A small audio frame classifier, trained from scratch.
Model: 6.89M parameters, log mel input, norm layernorm, activation swiglu, layers 8, width 192.
Training: muon at rate 0.031, 14900 steps, batches of 128, held-out accuracy 99%.
Data: 39062 training examples, 48.8 epochs.
Rows from block 5 of a small audio frame classifier, named by matrix and row number. Rows with one number belong to one neuron. Each number is 128 + 24 x the weight over its row's rms, rounded and kept within 0 to 255. All counts start at 0. Numbers have three digits each. After the name is the row's rms in percent of the matrix's.
After each neuron's rows are labels from the 100 clips, of 14976, where the neuron reaches its largest size: "responds to" is what is common among them. Only what is clearly more common there than usual is listed. The data: tunes sung on syllables by a formant synthesiser. In brackets: how many of the 100, against the usual share in percent.
# gate: second MLP gate (model.blocks.5.mlp.gate.weight, 512x192), inputs 64-127
# fc1: second MLP up (model.blocks.5.mlp.fc1.weight, 512x192), inputs 64-127
# fc2: second MLP down (model.blocks.5.mlp.fc2.weight, 192x512, transposed), outputs 64-127

gate.120 152:119111126117150134117153153095119094081090134187144115137118102146114117142143164083141111113146133090112158098115122114077115143110167106120132135121144140122162142136141121109123122126150106
fc1.120 146:095136119143106143098141128156152105168133087129114140112122125137103159104155129155110107149091151115099074157134115156119080093128139161130147129113155110139108143111175131111149147138098131
fc2.120 138:152148155129102145140143111087114135113142134073098159116135177122106136176129135143152108075135191153119140147118170132158120176103154106148149127153113130130136137107167143153167128113122137
responds to: vowel: /i/ (52 vs 17.1); consonant: /n/ (51 vs 12.5)

gate.502 173:123116100105170145144161112120105112108153154097127107151111114109131085116156168133142186172114149115156125113109106135151125104138118110151112137180145136128107096140196129165134098109114112
fc1.502 176:113138145159130116118089166133145129133084080160151131104160153174169149117130100131087074108125117153134123153125126144095092125097153157095146134054102093121139143124090110068161134185152149
fc2.502 169:137113106104071129127107172152156158139158147127173205129135163134125102126130096124189120147133149136083135153120122140187136142127144113142146155154135131125130147157154129143098123106105135
responds to: consonant: /t/ (64 vs 12.3); vowel: /u/ (44 vs 16.9); clipping (30 vs 8.5)

gate.309 032:158156116171111113106118134122097143133132103164131172166125100122123115168178131133145141113121125155150134124148165142121084082132125092124124127110107141184105167105138139144105147092117127
fc1.309 044:108123126141113089178137138108128104127096158147121147129108126132127153121121141146128158115132118117129140103121117130151130106114140132180141110080121099126124094174125127164149131118126110
fc2.309 045:131181132136152095131158113133116133107150135101138141128127162105143120102118113136125144121109123104152115123128158114129127153086087103151127145150137103120133094136112115106156115154151146
responds to: vowel: /u/ (49 vs 16.9); consonant: /l/ (35 vs 12.9)

gate.255 030:140143083115120139134193106115128145164114099135099130130163111140115102161180119132099097137089121115108170146096172144125088134155172093140135145113132161126102184133119147125133126137137128
fc1.255 047:125098149159172153088124171160125129183150090138103080093133094118088095145134143121142125136136147130111116114102106150137134144124117131111144129142116082166135118138133089147125136116066138
fc2.255 045:124133145099106145130128086120112150129124203086129140107147135087140115121135142129148140100101111097152153170139138117119128115118086093158135119110124112123091115123139139148101147084106167
responds to: vowel: /u/ (39 vs 16.9)

gate.275 027:158139112162135130124116177099113138087117112162130111155107130130093123156164125143118135141156146114138162147151163084155096139120130070146102155154116127139115183134112125078130161154073099
fc1.275 043:134112089173145151093137151142128110107187156093070109129130125129121126137118138131128119150122106143101169145180145128146150144133103114104130153119109097123124161113084114139112158131171149
fc2.275 041:133129156144152120113082090087104137138161142143145138109126124119149151089144156121158134095143109137152139133147095065132163138119101144110132112149087171124140128139102173117137097120117123
responds to: vowel: /æ/ (37 vs 16.3); clipping (25 vs 8.5)

gate.370 023:128164090127134141131170143077154140133136118145100128149099107157130117137176159134169149105108105123182125144106141110105066136136144119132142130122104095108101185117120090125142141124100107
fc1.370 040:091135095134167134134106144163130147172116156109094128102167155152115117155127146113149137133096139126146191109137105097143121157081145108158161121132123141110131147092111079100126152139125130
fc2.370 042:147102123098154089147117145131119124136136117102146131086144164163139115102095132167114135120110131120126130143129120110124108143166104145124080150113107120106128130154115130108134093130141157
responds to: consonant: /t/ (59 vs 12.3)

gate.367 018:158114106156138121160139144116103184110123152116143155142112125143121132126155136123151125087121132104151148081148150126079071134119140076135138120115152122167103187123123154134127182120108110
fc1.367 033:124110097170133147101106133117148144147102153140114106141146086097136155090118095148143063112155117152116118122122136106122142088171112117131120111108156121141142102141136153085124120095107157
fc2.367 037:151173130144097154105155124140159143109073119115122141126115128156114159143146126109135112104158135149136137139146141128134137136091126119098139186142129124079121104112096126129116168096113147
responds to: thin (high-pass) (43 vs 12.1); mains hum (34 vs 7.4); white noise (33 vs 7.8)

gate.67 139:146119114178121149172068175165113111173134095129097132145135141134114142110137074139104132135151157136147155138157097128149083132130121120129119116080084164132038136138110113095170164115129137
fc1.67 137:148085167151120111109099147117108130089123149128131169109149143155182118119108123169139149140128168141130081134127135118107080122088142136139101118086088146129143146150140115101129143089149157
fc2.67 137:144102123110144138099143148120126123174130128125085182148127128104098134093151143069115106127090137165125134202159122109122114116142131153136098099120150112137130160080159119136129119120162156
responds to: reverberation (84 vs 50.5); vowel: /o/ (48 vs 16.2); mains hum (25 vs 7.4)

gate.288 055:140169136146139149081158125079113186085154087103128101181120117149137112141140145110134113122170129128130129140135110112114067105126134143154111136118097129129124150133156147112112129139127132
fc1.288 067:080125128150142156130162148118122138117102135159137111133141074126112139133163152128107089145096141125134120122141123112143189164124070156093109125163119128135170141097084129137139112092127132
fc2.288 075:111141135104132092131117127113092129163096163126124124132150093110144119091102160123152117080115144136148065140159132120151161082123126142095140123082118114092150150160119100147140105097129139
responds to: consonant: none (56 vs 12.4); mains hum (35 vs 7.4)

gate.363 035:123125134144146150068109111108105124097134123122134119162109111145130091125161150107166121092138148081123119160110125057122089114116126065133191127124136111106095147146155128125168122109108141
fc1.363 050:136099165141115121124115082148147107130156161192150173130168116130121114116108130149134132093147121146144084139114120139107138123155154130101140133127113118148124085137134131151132057102111110
fc2.363 051:131109161114154140134164088147144150130162127069137131138136127144117160153108114117120129140104112109137102137140128124113120161108088136125113070129185080151100125094122084114117143136117171
responds to: consonant: /ʃ/ (44 vs 12.5); vowel: /i/ (40 vs 17.1)

gate.43 022:121123106136113115130109140171117124132107124121116155130143128127114094172167093107149124125158135107156098131144150128113081170113137084126172122118096140169084196162153122116150203115144134
fc1.43 034:130107140101116187151144132129126170162086133144179132084146168136099075103131096106185139124126142095153150126109146109085112208115093117114122162140113151098120137098112121158134152129111112
fc2.43 035:145083117125134150123112119141123077126156128163113120121119133147123119159143158155133103139107135130098159119110136150138088136200135114182095117096111121088142095151109078143100173131163125
responds to: vowel: /ɑ/ (36 vs 16.5)

gate.270 157:121072142083170127112120102133125120129110104106127167132096113148124146126146141084108118161103148133116128160169146156121119102137095099168116139124129139106089163156126133122120113122110073
fc1.270 158:140148144158103121103130158104179154084114144136133087122143171114089136127094133146155133137122098138130148116113125111130116130132136139106111085140144098123155106136116110102137178117143158
fc2.270 148:133103090137143116148129122112144150115158117121105136092135130089132154160156119136168157107191123159155156118154156135152128179128114103117089107076139108128132146092146131141122144117127134
responds to: vowel: /i/ (66 vs 17.1); child-like voice (60 vs 25)

gate.303 154:110120131156089132138127168119110115137029147113146110106112106108135060102144102141114109116127151116114137108151125169076113112141140087136133154117149085154148135163106127141129073103201148
fc1.303 141:156131158115152133130146099138142128127160089152146186147104149128070179156131145108107112150084094140163111114090128134141105141102148149098111108079132140114138132076157158119141155124083135
fc2.303 151:115143153113123147137124138118108141127137150114098142141114139099137142084103148083118145148144131144157152146137124134127140088168128115176161102156124115078103140134126113136127119111129098
responds to: consonant: /l/ (69 vs 12.9); vowel: /ɑ/ (42 vs 16.5); vowel: /æ/ (39 vs 16.3)

gate.44 113:136125107137098129135153097121141142111117153138117137093104137164135110154126141147146141135099125133111148196117164182111127102140136150115109097099121159127078129093084157107145081112154121
fc1.44 113:114135127162135113079137138129129140124144099128113141120113137092127118125128177127122194166070137106127116194113169129113124092155133127148137118094135136125072118143106120148132115154122143
fc2.44 107:171140136176092097140136112110133155177115128119114107150111152121204111158138126108136156119118131103106131122086130135110133134081102133140143106150112147156136164118135123148127120145108109
responds to: consonant: none (55 vs 12.4)

gate.242 102:159135108105124149125161132176165108112126114133128134117137144110118139100184144139142109115108135087104140108134140093104059134140155131155117140157122144114088140162161145117106172170118138
fc1.242 115:123145116122123121112122133116128157130112163128126098134092129134153147149079114118119123117132101113175095107136161151155122141093116127154107166162127164136121118119133122071124124067168127
fc2.242 109:139099083145127134131124132173150136079147115166104135146122107149170124096165131067132099102138140166155181133175126087141139131142131113122132127130113154103103125083131115127101106125155060
responds to: consonant: none (90 vs 12.4); vowel: /e/ (42 vs 16.9); vowel: /æ/ (37 vs 16.3)

gate.32 032:124152132106117111156126167159119123116106121127141135140095083092104112136160110109169105136106086100141129134151122138143108139111121139157139172141171146186104194135140163113129132110134116
fc1.32 043:151106105134122161103150113110157121115139136134111146108129130136165146130113108113138150148125150153097165121058147150145118127151101142100103105133100189108131133103106118134155186121128134
fc2.32 046:145114178130096117182108125095100154152115145128097120101132082148099130091154121103161110139105102125119126134088137099135145117135159072114125124181127104101124108136119116149110136122146107
responds to: reverberation (76 vs 50.5); vowel: /u/ (50 vs 16.9); consonant: /t/ (43 vs 12.3)

gate.234 178:175145148130142159139143090118123151069123121119114090092097160106130135140127071154161137137136139148148161137153080105152153145121095145123106119147117107120142133121104193138156142157129168
fc1.234 186:105131102125133100161132115135132126130127123127130144175092130127140125133127146117098165131124111110115097133097130179095141177140113107140172100163154116147115217143129094078107134141142122
fc2.234 171:134133085134164127147131159135119105136154124150114135090134181126136138124128137125094255125171127198132119122116094135168125145118109140159136129132107128120123140120135124136114123140127128
responds to: consonant: /t/ (53 vs 12.3); vowel: /ɑ/ (37 vs 16.5)

gate.10 032:101113167115141152165125159121094179101141143116122123158065100129146097120172102150162138156153086126178140095122135075097086174082126071108117117121113112155082160113106146133110153130112097
fc1.10 046:108147111089173082163105183161152113131126104131118151159125118155114144120134141125074127099109132114110130122100154140125147103115137150118133160150073132165116116144124108136138098089136117
fc2.10 045:161118098137104115157148116130106137159130124108141125121103105154116113125124109106126116118115131164100130115103107114120156136111054136120135089123158166174134128110129093120160104093131162
responds to: consonant: /l/ (40 vs 12.9)

gate.302 171:100110142105136163165123104136114095140151141141131133137089133104174118182107105118112120108209105137120132129151160130158097130151186120138113108103101112099125134072145113089103153146150087
fc1.302 141:127094126142156130101115149121103134100142140106183151140100132083142101129122126139087148117140103098113110162143126122144132111145150136084112114128112125143170155068110139078130117120157108
fc2.302 143:131163174102116117125188114142129109133138120165150073146116113158154124121133135140095127120123175133116137165102143141131127133166133127097125105104126113100157105163102122136081165150096126
responds to: vowel: /ɑ/ (92 vs 16.5); child-like voice (59 vs 25); pink noise (38 vs 7.1); white noise (37 vs 7.8)

gate.446 099:106137144102139107081130128117151071102154140110119158120123106106109182144149143131169158125137132130138151028142148129137115105069139121144129179150116157127123110138079159134092163135103122
fc1.446 099:109111105155104169110104136180116137110128129128178076132091109159130113121117168161108084132120130169141125096134136094165139125117156097120154094121119127133122156139175090138136107153153108
fc2.446 097:119125095099144136121072124123109142113135105138184128105087120142123101103142090120118157108122128101118134150138076150093179102147084156135131126112127108156126139118121108130168141114129120
responds to: consonant: /ʃ/ (100 vs 12.5)

gate.407 024:137171107137104130114130117103106147121118142140148142151091140133139102127127102142133175089138128125166153104147159083075091122108119105159149121108089119150102175144106144074128158133118137
fc1.407 034:160077112138141150182133131124168145154104147154129100116124097113130149097136111155168131125137100145124107110114122112099117124145142098109120077144173111114158114143153123142137134127149120
fc2.407 033:158109119135137131123127095144137128071125172149124102128132179103116121129165139168120122137143099134107112155132104134138104115123123121128097126104122143120144098124132141134125155093184173
responds to: child-like voice (57 vs 25); vowel: /o/ (35 vs 16.2)

gate.118 040:156145090129181107118127111130117162157144131115106145116097144130150132106163138125175095129091137179147142130137131143157091144106133138134107075121133124131107142114115152142166139119166166
fc1.118 047:100143115144102119119122133185157045150121158121107114094140111116089136123130146108146164105127134142108162123131099132097146141156097187132138121119129163131136119170135078159121098096139162
fc2.118 053:122128121122154130178130114162122107169139108084124128114092092137133097136068126107118147103120142125116136101106102069134131144115128130145118121105130141135152143134130125111156097142131116
responds to: reverberation (86 vs 50.5); child-like voice (60 vs 25); vowel: /ɑ/ (51 vs 16.5); consonant: /t/ (35 vs 12.3)

gate.427 096:102121123082113184158066144118131114085117115105131120112126148086118137130121099148114083139126143132127137126114085171121092145128135143119109101184130136147112170120134120112145114121162139
fc1.427 102:133146144111084084134114072128077094115125144160132128128186122122192132113120161055178174121136131090106112110118144128144114134134141139128153133143124138145095101165124134147089182159126126
fc2.427 105:123174121152120169136149123119110114136150146110165105121139128130152142145141147140139154120135138131098126136134153148124124160148153107148106139154137110144112144130171117090128154122117138
responds to: consonant: none (42 vs 12.4)

gate.34 123:155115151133113113116121132116118103116146105094116176153102102132082145107156145128182131095091103142105112120138119130144108118137177098130116108092083130158143141125111162128147119129122129
fc1.34 106:122126096118127148156161136146133144148114160151109099109176131142158093140132102121096157137119143089137120197115138112129110125160086159124101138146173120111115127112102109166097134135116117
fc2.34 113:107126117138136119084104096136110119109093106142127194169121128092148154036124121136141090129140166105105143154130158120143118137120103167133166128102136145119105119134111095125112084137147108
responds to: consonant: /l/ (76 vs 12.9); deep voice (50 vs 24.7); vowel: /æ/ (48 vs 16.3); vowel: /e/ (45 vs 16.9)

gate.0 030:111141090125128145095129144141123113105132163138162116150161107092147148164147128147139134116140089152140113102144102182086058170120129154123132116128120138138102156133115143088099158109114134
fc1.0 043:099176135123151104107087156108102200160092114162159133123097071139085077116141103148083140116101102134128092111141182110104131085118126156152149129125119064165152122120100136170118111097116133
fc2.0 048:108142091125139117091150089128151132153127110113113134144132144098155082145124127145154112138119158097129074139112169130124141104098141109155131111090132133141152131056138145109114110098138137
responds to: vowel: /æ/ (38 vs 16.3)

gate.408 151:132127099163156095166136143143138102093137081121154100151125103118131116114147148140153126094118128113107143112145119120137137137117102147145129115131106094143052159140170125135092139115157131
fc1.408 128:127133144154123146086109115085148142157088119174126143121123116116172144111100137108108108150120104132163110155213104100160167106154172122165119185144157113101149119103120148119151160135115124
fc2.408 139:117116108135064096127125170103087137109105149122076135156071092156149142129083142134110132127150163167152132133107127138099123120115116131099107132141120112163127117117095133149139120092151116
responds to: vowel: /æ/ (89 vs 16.3)

gate.361 028:098127115122124096136144141145095108077148145133131140146126144145120117151157141113109143106096122114168153155109146112126080131135117132138177087127100105138145167142128118090103114130163146
fc1.361 043:124127139104166139107119121129164108111150093103143155127139127153152119150139135086134168128107147121154147109084121164092154105132162174141104128158089162139114132129152103122124111134048118
fc2.361 044:116099121122150134150139116128115064162134183126127128113138086091095133125161094143106112175083084123112125153084142146130129142138127086150166130098155123124096149126121107098141099126147122
responds to: reverberation (88 vs 50.5)

gate.99 022:126152122131106148117148149116134135128123153097096132127154119142123131100142115129124111112105080120142144165122103120106092134131156073132150094120106128189091171139102109124152126105148094
fc1.99 035:115156117128118107123112113114144139172109103120177154126102133130124125154111086083140177137142134147128128111122101155110134134092089124109119149124135133142111090152173111104154169126100130
fc2.99 035:147133110151081104144125137138142122133094161110121151139145131127077156137175126129139123107117201117139175105120142141111096163152126137147123115160142092059072131102123134078183119105120144
responds to: consonant: /ʃ/ (62 vs 12.5); vowel: /o/ (37 vs 16.2)

gate.375 045:149116142146141168119122142109144127127147151112072129101113100097125142155145164119194137094098102110111118149116112102104085097103161117130110138121116149153091166147114117140100117106094155
fc1.375 063:157112147154128095114116136106144139122109129133115101160099139132165154154121146139151081109130103092139169128113169084103125146113156103143153099109131161130145112125169182106157103127145133
fc2.375 062:132115082154105125110167155126141125106163121138163142121124176151131147115118123175138118139145115160128126138144120170115123136106108123115085122131099118153145112148132123094133120159075121
responds to: consonant: none (68 vs 12.4); vowel: /æ/ (41 vs 16.3)

gate.176 023:135117106111179114121144145152125117127104118132106117114129125148078123126160102124150129111105148155152119141142160141064054137106133133116124118104116149129080187113124113133137126127167116
fc1.176 034:115162098127196144119134156139094138158124093127131134176129116144143114126137103152116089141130109111127157164144153132112127130075137080151118165171106117121129159105124135129096135112122092
fc2.176 037:121150129129120155072138123108083133151135106127115124145123129108139135106117115130101104091157138159090142154105118112139124136140155161129127106124094146125176123159162169148168150094145140
responds to: vowel: /u/ (70 vs 16.9); child-like voice (54 vs 25)

gate.318 143:168154105099114118126162111095110166096120144142149149152139102158142139138153145142120131126171139111152077170140095130135108137171152107127119132143136136123145097118125110104143141103119137
fc1.318 142:111136141156134150123118119174136078172142079163181078152179173125155187148117115154095126116155120118102156143111135131150089158098158129124148137128118091142126126095135126121108146154116132
fc2.318 128:120110116113120130153135128124110119119145117103166141103138107139148110128153114097079154154116137113138156111134109129102143104109147143124101153117111135165099104091103122099103127131104157
responds to: reverberation (91 vs 50.5); vowel: /u/ (85 vs 16.9); consonant: /t/ (35 vs 12.3)

gate.409 135:146085124106126150167102119098122157129142138158139133133149129154138096147157106146089180116100128096154108099150080153153102163146128130151158147116099137126135114114127110123110123116143105
fc1.409 141:106171092149142112149126060134156156124143154122094097125090141145140123154170132119144109079157088125137137128137156103103129152152148138132117144131117120117156060117168113155152113119150122
fc2.409 136:123149093125134131090117137130120139150178104123127137123115059132113144141105133156109144130129132132123121121139085115123136144118118128117099165097125139125100107125131087144111125120156143
responds to: vowel: /i/ (95 vs 17.1); child-like voice (53 vs 25); thin (high-pass) (31 vs 12.1)

gate.369 054:127154101123122129097137133163106128078133104140140145134118112090164104142127117101158136130139100129129114118116123142120104151083121106147131116101161142123083168164135142139164182119179152
fc1.369 060:101129087134136151164126158110137169136118133159115125149087157142109124120111125152166113125114136118096105122174126174164143132154162128140128119145165128096136146129150139123116114111175115
fc2.369 061:129169165105088136133129136132126125107160113194103112140119148063147121165117111120139124135159120135105149140139089115149142132148107167132152108125101161111169151128120102171149151116113166
responds to: child-like voice (50 vs 25); vowel: /i/ (39 vs 17.1); consonant: none (33 vs 12.4)

gate.83 143:145088144124092142126097130113112173169134156143129131139090127118156140127172122111175128119141101089108149084129168159097173119150111139127118133176129077152110145141112074109150154111097108
fc1.83 144:130046126095081119120127174128140149148088146135134127118101076146100154147174124105145082091119143113179158092125120133097164141165103156159117113168104097147144139180109092108162117086138122
fc2.83 125:128134155170138131153119132153151130132124147158162145083118179122089131098149129111096177125130121142136109118119135149124135091113119164143115140113102089179155155122154147093131112150134117
responds to: vowel: /ɑ/ (42 vs 16.5); consonant: /n/ (31 vs 12.5); consonant: /m/ (30 vs 12)

gate.163 162:137173128095199117139100133115119112165152129133155174141131133163193149125130135129151141189116105135108149126093125116118155121150145144144120112125097163151115142101115148128147141115121158
fc1.163 150:117074133171081140131140135135100120090090144137128073119130093113111084123111123138109110067116164096115116149136153138145116122098130125104161147155144141107104114139159119159136108117111104
fc2.163 142:138118190176125112154088081136131118116111150106113111127116151115130124108128144139103104112102132155100083126127134138132144072131162117113126139124155160153131143141102136153093123097131136
responds to: consonant: /l/ (87 vs 12.9); vowel: /i/ (56 vs 17.1)

gate.459 199:122161130102093159148128136121115144084107139098150137116075111107116134170155108142100135145125112142161117131144116113075113127128169160126079134132134157107113121097102135108147128122150112
fc1.459 212:131156103107104151138106133120119160093099123103140131107130115126117128176139098140104134144113115113146130110089115084129114134125176158146110130164133143091119136115127154114139122133147130
fc2.459 217:135121153130185132150139104143124129126137126107071171140131146130137128137131152166135130126169148093148090159127103134075138104115111116129132142120171126181072148137121124153136126132139137
responds to: vowel: /u/ (87 vs 16.9); consonant: /d/ (61 vs 12.4); consonant: /ʃ/ (39 vs 12.5)

gate.157 029:135102141149125107123166155139125095129107105124146151141085091136138113131173144094120110127133071082183126129146140108114110172128111103163153101187146089121071173106148137141189150109140143
fc1.157 048:107132166138091155157119120121109105113187115123135133141178158117153177162128164122103150143147113110142139090154109163120116143144180077127134118101121112118123118122173121143134126159116141
fc2.157 049:148147152154164128191111172124146108119161149137133114109119122088137107163156132086085141117106125145130144131143114106120093117105147123140137156163139130150111132139128130124159139130141136
responds to: vowel: /i/ (58 vs 17.1); consonant: /ʃ/ (50 vs 12.5); thin (high-pass) (37 vs 12.1)

gate.276 089:156156112106152136130133139176152116190143090099121109147116129108131124110154126107136130150129155133136129134108151169108103092104116114150116070105103141171132117136142145109157178128146082
fc1.276 086:135169098136142133127137109105110161143143104161143095128092126148112102156124139165097048108128098133118120104098145122130085111133170151119174130134089107142120118122143154099112134109124124
fc2.276 092:119121141120097137145147123117152115095145142092114123137136144092181124101131117134128112149074131098136102110137078118130130101114141143142155129138150116110157090154118135115132148125138096
responds to: vowel: /ɑ/ (91 vs 16.5); reverberation (82 vs 50.5); child-like voice (73 vs 25)

gate.102 177:097152091111127112126106143121106173164126127130117153123089153128112108086132129078122089102082136139132136130086127181145120120157130107130132104084103108100133133114114108087097182159127163
fc1.102 165:141122164104156164160127163173107111100111135128149147113119122117117127153117131131123148138086142140091115114100144122122136143158091139150159142126107144142153107120118090118167100110083112
fc2.102 163:099161085211122127131103124115121149127132115167137161177126170122138075125135106119124185162133116087126121162143147130069146130110140115119109115118145134100090110159104133124108139175138102
responds to: thin (high-pass) (43 vs 12.1); consonant: /d/ (38 vs 12.4); clipping (35 vs 8.5)

gate.155 033:139207094089130146137085179143101145130122091111160104155116098154118126136130125150134094141130135100133118140172130138128091129115122107132151115107148119165131142089183138115153155102109127
fc1.155 045:126125134082182153131129119155144127147106105123163149082088163117105120168142133108130150109118140143152123118066099149108116119154120128100122092155072145106118092125098132147139124112107129
fc2.155 042:141121152159114146118107111111165127128151105119129124114132109159115100150143107120128134163116144165119152111147131106123140134136081117141121146121159112114131112118132117124100116120096099
responds to: thin (high-pass) (39 vs 12.1); white noise (35 vs 7.8)

gate.1 021:126133154133081104145138125106096111136127117137142087118106126135141118120145130151147116142165104132159154116122137127106042155155114126136142129140127099135134166100087115134147146120147128
fc1.1 035:095118095126158132133100136132139110143111075092133120142134128129128117124148103143150187132131108081152127112137131127097134183117136164134106138155177158133123144136126134117150134122122094
fc2.1 038:131135100101140146092122109143131126143142097140131111148126124106106142138170121123134118151110117108127195161108132195134127135155139113168182120115143115122147151136192130133118131135134120
responds to: reverberation (86 vs 50.5)

gate.494 028:164146100146167120078090161143081109121111127082127156146084081134121120119159192104134160148124123119182133142150140123114068121142132107105141110135144149155118177135119138169115137122113126
fc1.494 041:110169110108131119114088133092108143117132146098135136158135096167148126129138159102100175115124147120151104146166155134156100093147146147168112147161142124153134129132121153126096105175152157
fc2.494 042:096151124150128111105125147153087156138095178159149175119117161105154137121123110142148135102126107137113105122078146125134118099100093145126107093134159097162158160064164151106145132155133124
responds to: consonant: /t/ (29 vs 12.3)

gate.216 033:164139120149133135133109147141140152154105150103091097135123121145122128168166117133146137148093095149153126117099121136130068168163148094137158137091114151101099195085155140082160123156162103
fc1.216 049:121136135122182161100109111132097187123156131154127141126105142114113090161153158145125155132128157101155112124128110136114121141176140137142150128126091140094152149061112141121132053143137110
fc2.216 050:138138136152183131183112114134116149167124158160116126132114136103173120123138141111154155120114142116113091162166136106124113098128157135127138134110147083119169162128138129168080161130174141
responds to: vowel: /u/ (51 vs 16.9); consonant: /t/ (34 vs 12.3)

gate.72 018:158142104150147118118125158160165099125117188139089168134084092121125094156178120123146142142108121115125143112143146158118065130146157124119122161084105106158097174118115117150133187124174110
fc1.72 023:084149115130114138113126137124054111171108120110088121134119105132138124105100157144180093095150128137180151140164144149190137110132133128161145123135150098090138168174120148144108083113135117
fc2.72 024:109159111137152156093126113142153139104109128095126144121183155089139135170089073139139137078130188139143128113093128098120139122118138133077146160147110117147120158100126092128134133140127110
responds to: consonant: /t/ (32 vs 12.3)

gate.395 102:175081159099127124122134119130139142136179111167082125116113119097196071102120138155137134164135119116118147135105119126131079149165126152181161075081091144096090163094157123123158115149160122
fc1.395 098:140125111106149131111064142082125158135105094123102079167155135080140110116127122143130120120143139159134120156105147123149113120147108117111135123183145126133137137089149122164158106167160139
fc2.395 097:111092159105117128118143168100116159123123127151094145122136141134154125129121138127157129146176127124129116141149140175152125131136078080154097128100087125124146139164104119145103144131128131
responds to: vowel: /u/ (81 vs 16.9)

gate.462 119:142136156096140117086107114111161155114138155144094136155139105157113101172140139069118133098118151094161144145116171113135081104138106110138143099112107139187144152110078085115146135153129153
fc1.462 115:132156157156141116129095129158156156117106134152088159131099096111120119115150119141138108138108117125127138125113132092116151096104068116103092144134130104151157121195137112166173178166162145
fc2.462 121:127126101128127133107149074157124132112128115158154112090176092137163091129114128166126137092052095172160132132133173130145157121118145133138153094100146107132120127119125120154126116136141117
responds to: consonant: none (59 vs 12.4); vowel: /o/ (53 vs 16.2)

gate.46 144:188143108161148114120138131140136139122117147077122095112133107170123130180136112103142145087144161119143094120116178153159108120102176108139121143142089140101135104124182121133118173157108125
fc1.46 131:177101123145119172125117088129113118119133101095087131114145138137134122097148158139105148097148132108153123112118180112130125103108125157184110141079125121138136110165100122137141121158144149
fc2.46 148:127121141145123132156073108127111120151079133134086186115114136133148137130168136132140121125147116101084123141147161120122135133150145129109138123121179185110142156114125095113149089114107158
responds to: vowel: /o/ (62 vs 16.2); consonant: /m/ (45 vs 12)

gate.126 098:130128169091118132161153142149152147134095132159146144116066141086144123130179129116140101129108136087142093115158113082160076123162146115133152118135117116152134137146082107122113116093156116
fc1.126 101:145130109144150136153098172132154168119124117084142136151112122138107118107124143076160095150097140159111133107175132130115141070106121131121119143097165132175177129127104142151149149107145108
fc2.126 099:140136142103154137114136126151162116146121111096154081121109096137102132150130135125133100108167137146084127145143091137137133165113136193109171120118107119167161139118140147134179140119151155
responds to: consonant: /l/ (90 vs 12.9); clipping (25 vs 8.5)

gate.27 033:116174149155103145128120131106075133150148133125111140153124106121153100120154099150120152123097108116153146143101097096159087146132147113159148098133146110123109162130126124119132132118124109
fc1.27 047:146118116119157147110138126149096161141138128114140159141165128132098130095144181148127148183098144102124139112119107119159133170123157115108150119134130146071153146147082092157138113109095111
fc2.27 050:136101157117139159093112119139131191107140111127117084121123131111153116126159122118131117114120162107101107157123125153142112117145116118137141163160101129107119134136150118166104141130108110
responds to: vowel: /i/ (41 vs 17.1)

gate.90 071:116155145142089157103147166149146101113117111121134121131107111169116152171163091100140114159114143135106143132185130196120075128134169095132118123109150123116069134117121135154140125130121131
fc1.90 082:144128081096123125090151136100098136167119090123154117147144120156153130121134110128112167164146157110147139141097112126123151131169100133127135099140156125150113118172104145121102125119066114
fc2.90 080:122127177153115152117134139121119143120166153083162143137123095105165123094145134123138131132115119108144117092147113142132127115140113134089134110151097075137107157137136172091142122131131074
responds to: vowel: /o/ (53 vs 16.2); consonant: /ʃ/ (43 vs 12.5)

gate.460 138:104122131140133138127142144115121118067149136157138115083111153147146146133163115107127087140104108120126124116095156136108129141125112142131152128112150161158114129114150156117128141131129130
fc1.460 127:103156123145133120130110086125127181124100121117146116154117111163132151108074162112129124177137143083133134166147171156111096089111137133062089114168106160113130135109160113117080138109127184
fc2.460 116:157123099114079102114099172125128118146142113109082145165170139131101150130130115141119115156178088127118125146104128102112105121122109136113138150110134148125142171108162112087119157171097137
responds to: vowel: /i/ (100 vs 17.1); consonant: /l/ (85 vs 12.9)

gate.190 028:158108124142146079116148160148107097100125115119108159118099103131150106173164122116153147114113106117129123138137144090097087118158131135115135153138111089167093202136154134117136153128122135
fc1.190 038:154113133123118133134188131106149116121138119139117117088087119118177126091113077133106109144136133148155085139112166146146139095143088133089127114122161080159128099165146117147126123103108142
fc2.190 039:101164117129104143171140128096108135103139133136131151152146111088090203114135152132146107088125152114162122135122120139122120140132181128163121140159158159129093107119118120134087157138102129
responds to: vowel: /u/ (64 vs 16.9)

gate.346 161:109103095064114146132159150139110127110107143113168090101117119146153142145194137147140117170115137120138140167117123118110167159130095158125122112034136070145109156134155104108128117157146105
fc1.346 162:154132169143125138148107133129156129150141087135113147109176149146126123076096142097133111109113153137149153099154152122132080131106168126106096111196123172117147114096127132162123115093100122
fc2.346 160:135110095157117139120120170135098116154114155102100099135124160127143123129144128100085160138137138144144142090115114096079134115123124101136132122130189130116139138144122137136148123153118135
responds to: consonant: /l/ (51 vs 12.9); vowel: /i/ (49 vs 17.1); thin (high-pass) (33 vs 12.1)

gate.387 030:106137140145125127146115139090129157132151092114117113143107140119124122136155121104172129140168092107138107129148154096117075112115155116147155130121100142161132111123106125123140160152159121
fc1.387 037:140128128088154142112165121127128115094164123164157124170132104121125160136141114112106080121156133162158080120125123119157117149143079155146104140099106136163150152174131136100143144178135147
fc2.387 038:142133139152089148155135114109116135097140102133102144142107138126121145136125155133125136120093127129121101147087092120124136083086173155113134084178091090141106112109149088096150135087150162
responds to: vowel: /o/ (42 vs 16.2)

gate.397 068:114098131101113133104126117133126165107117142103119147144090123088140126141155127139130138120140115104152117146111166113111115154114103106156151081152106135070131119140128103138156159134099111
fc1.397 075:106148113148133145082153130130118142117120121123155130111162088065118132119111094113159111086193136110124137130122153165052128146140119158112126089140140172137124158141136159104106123115139123
fc2.397 081:144162155123118116101176127156104125138106121115144136132169120178158100135168154139156109114076158149142130143102152054116148094133156141097108135141152140113125106135109114115125109130063123
responds to: consonant: none (75 vs 12.4); vowel: /u/ (50 vs 16.9); vowel: /o/ (48 vs 16.2)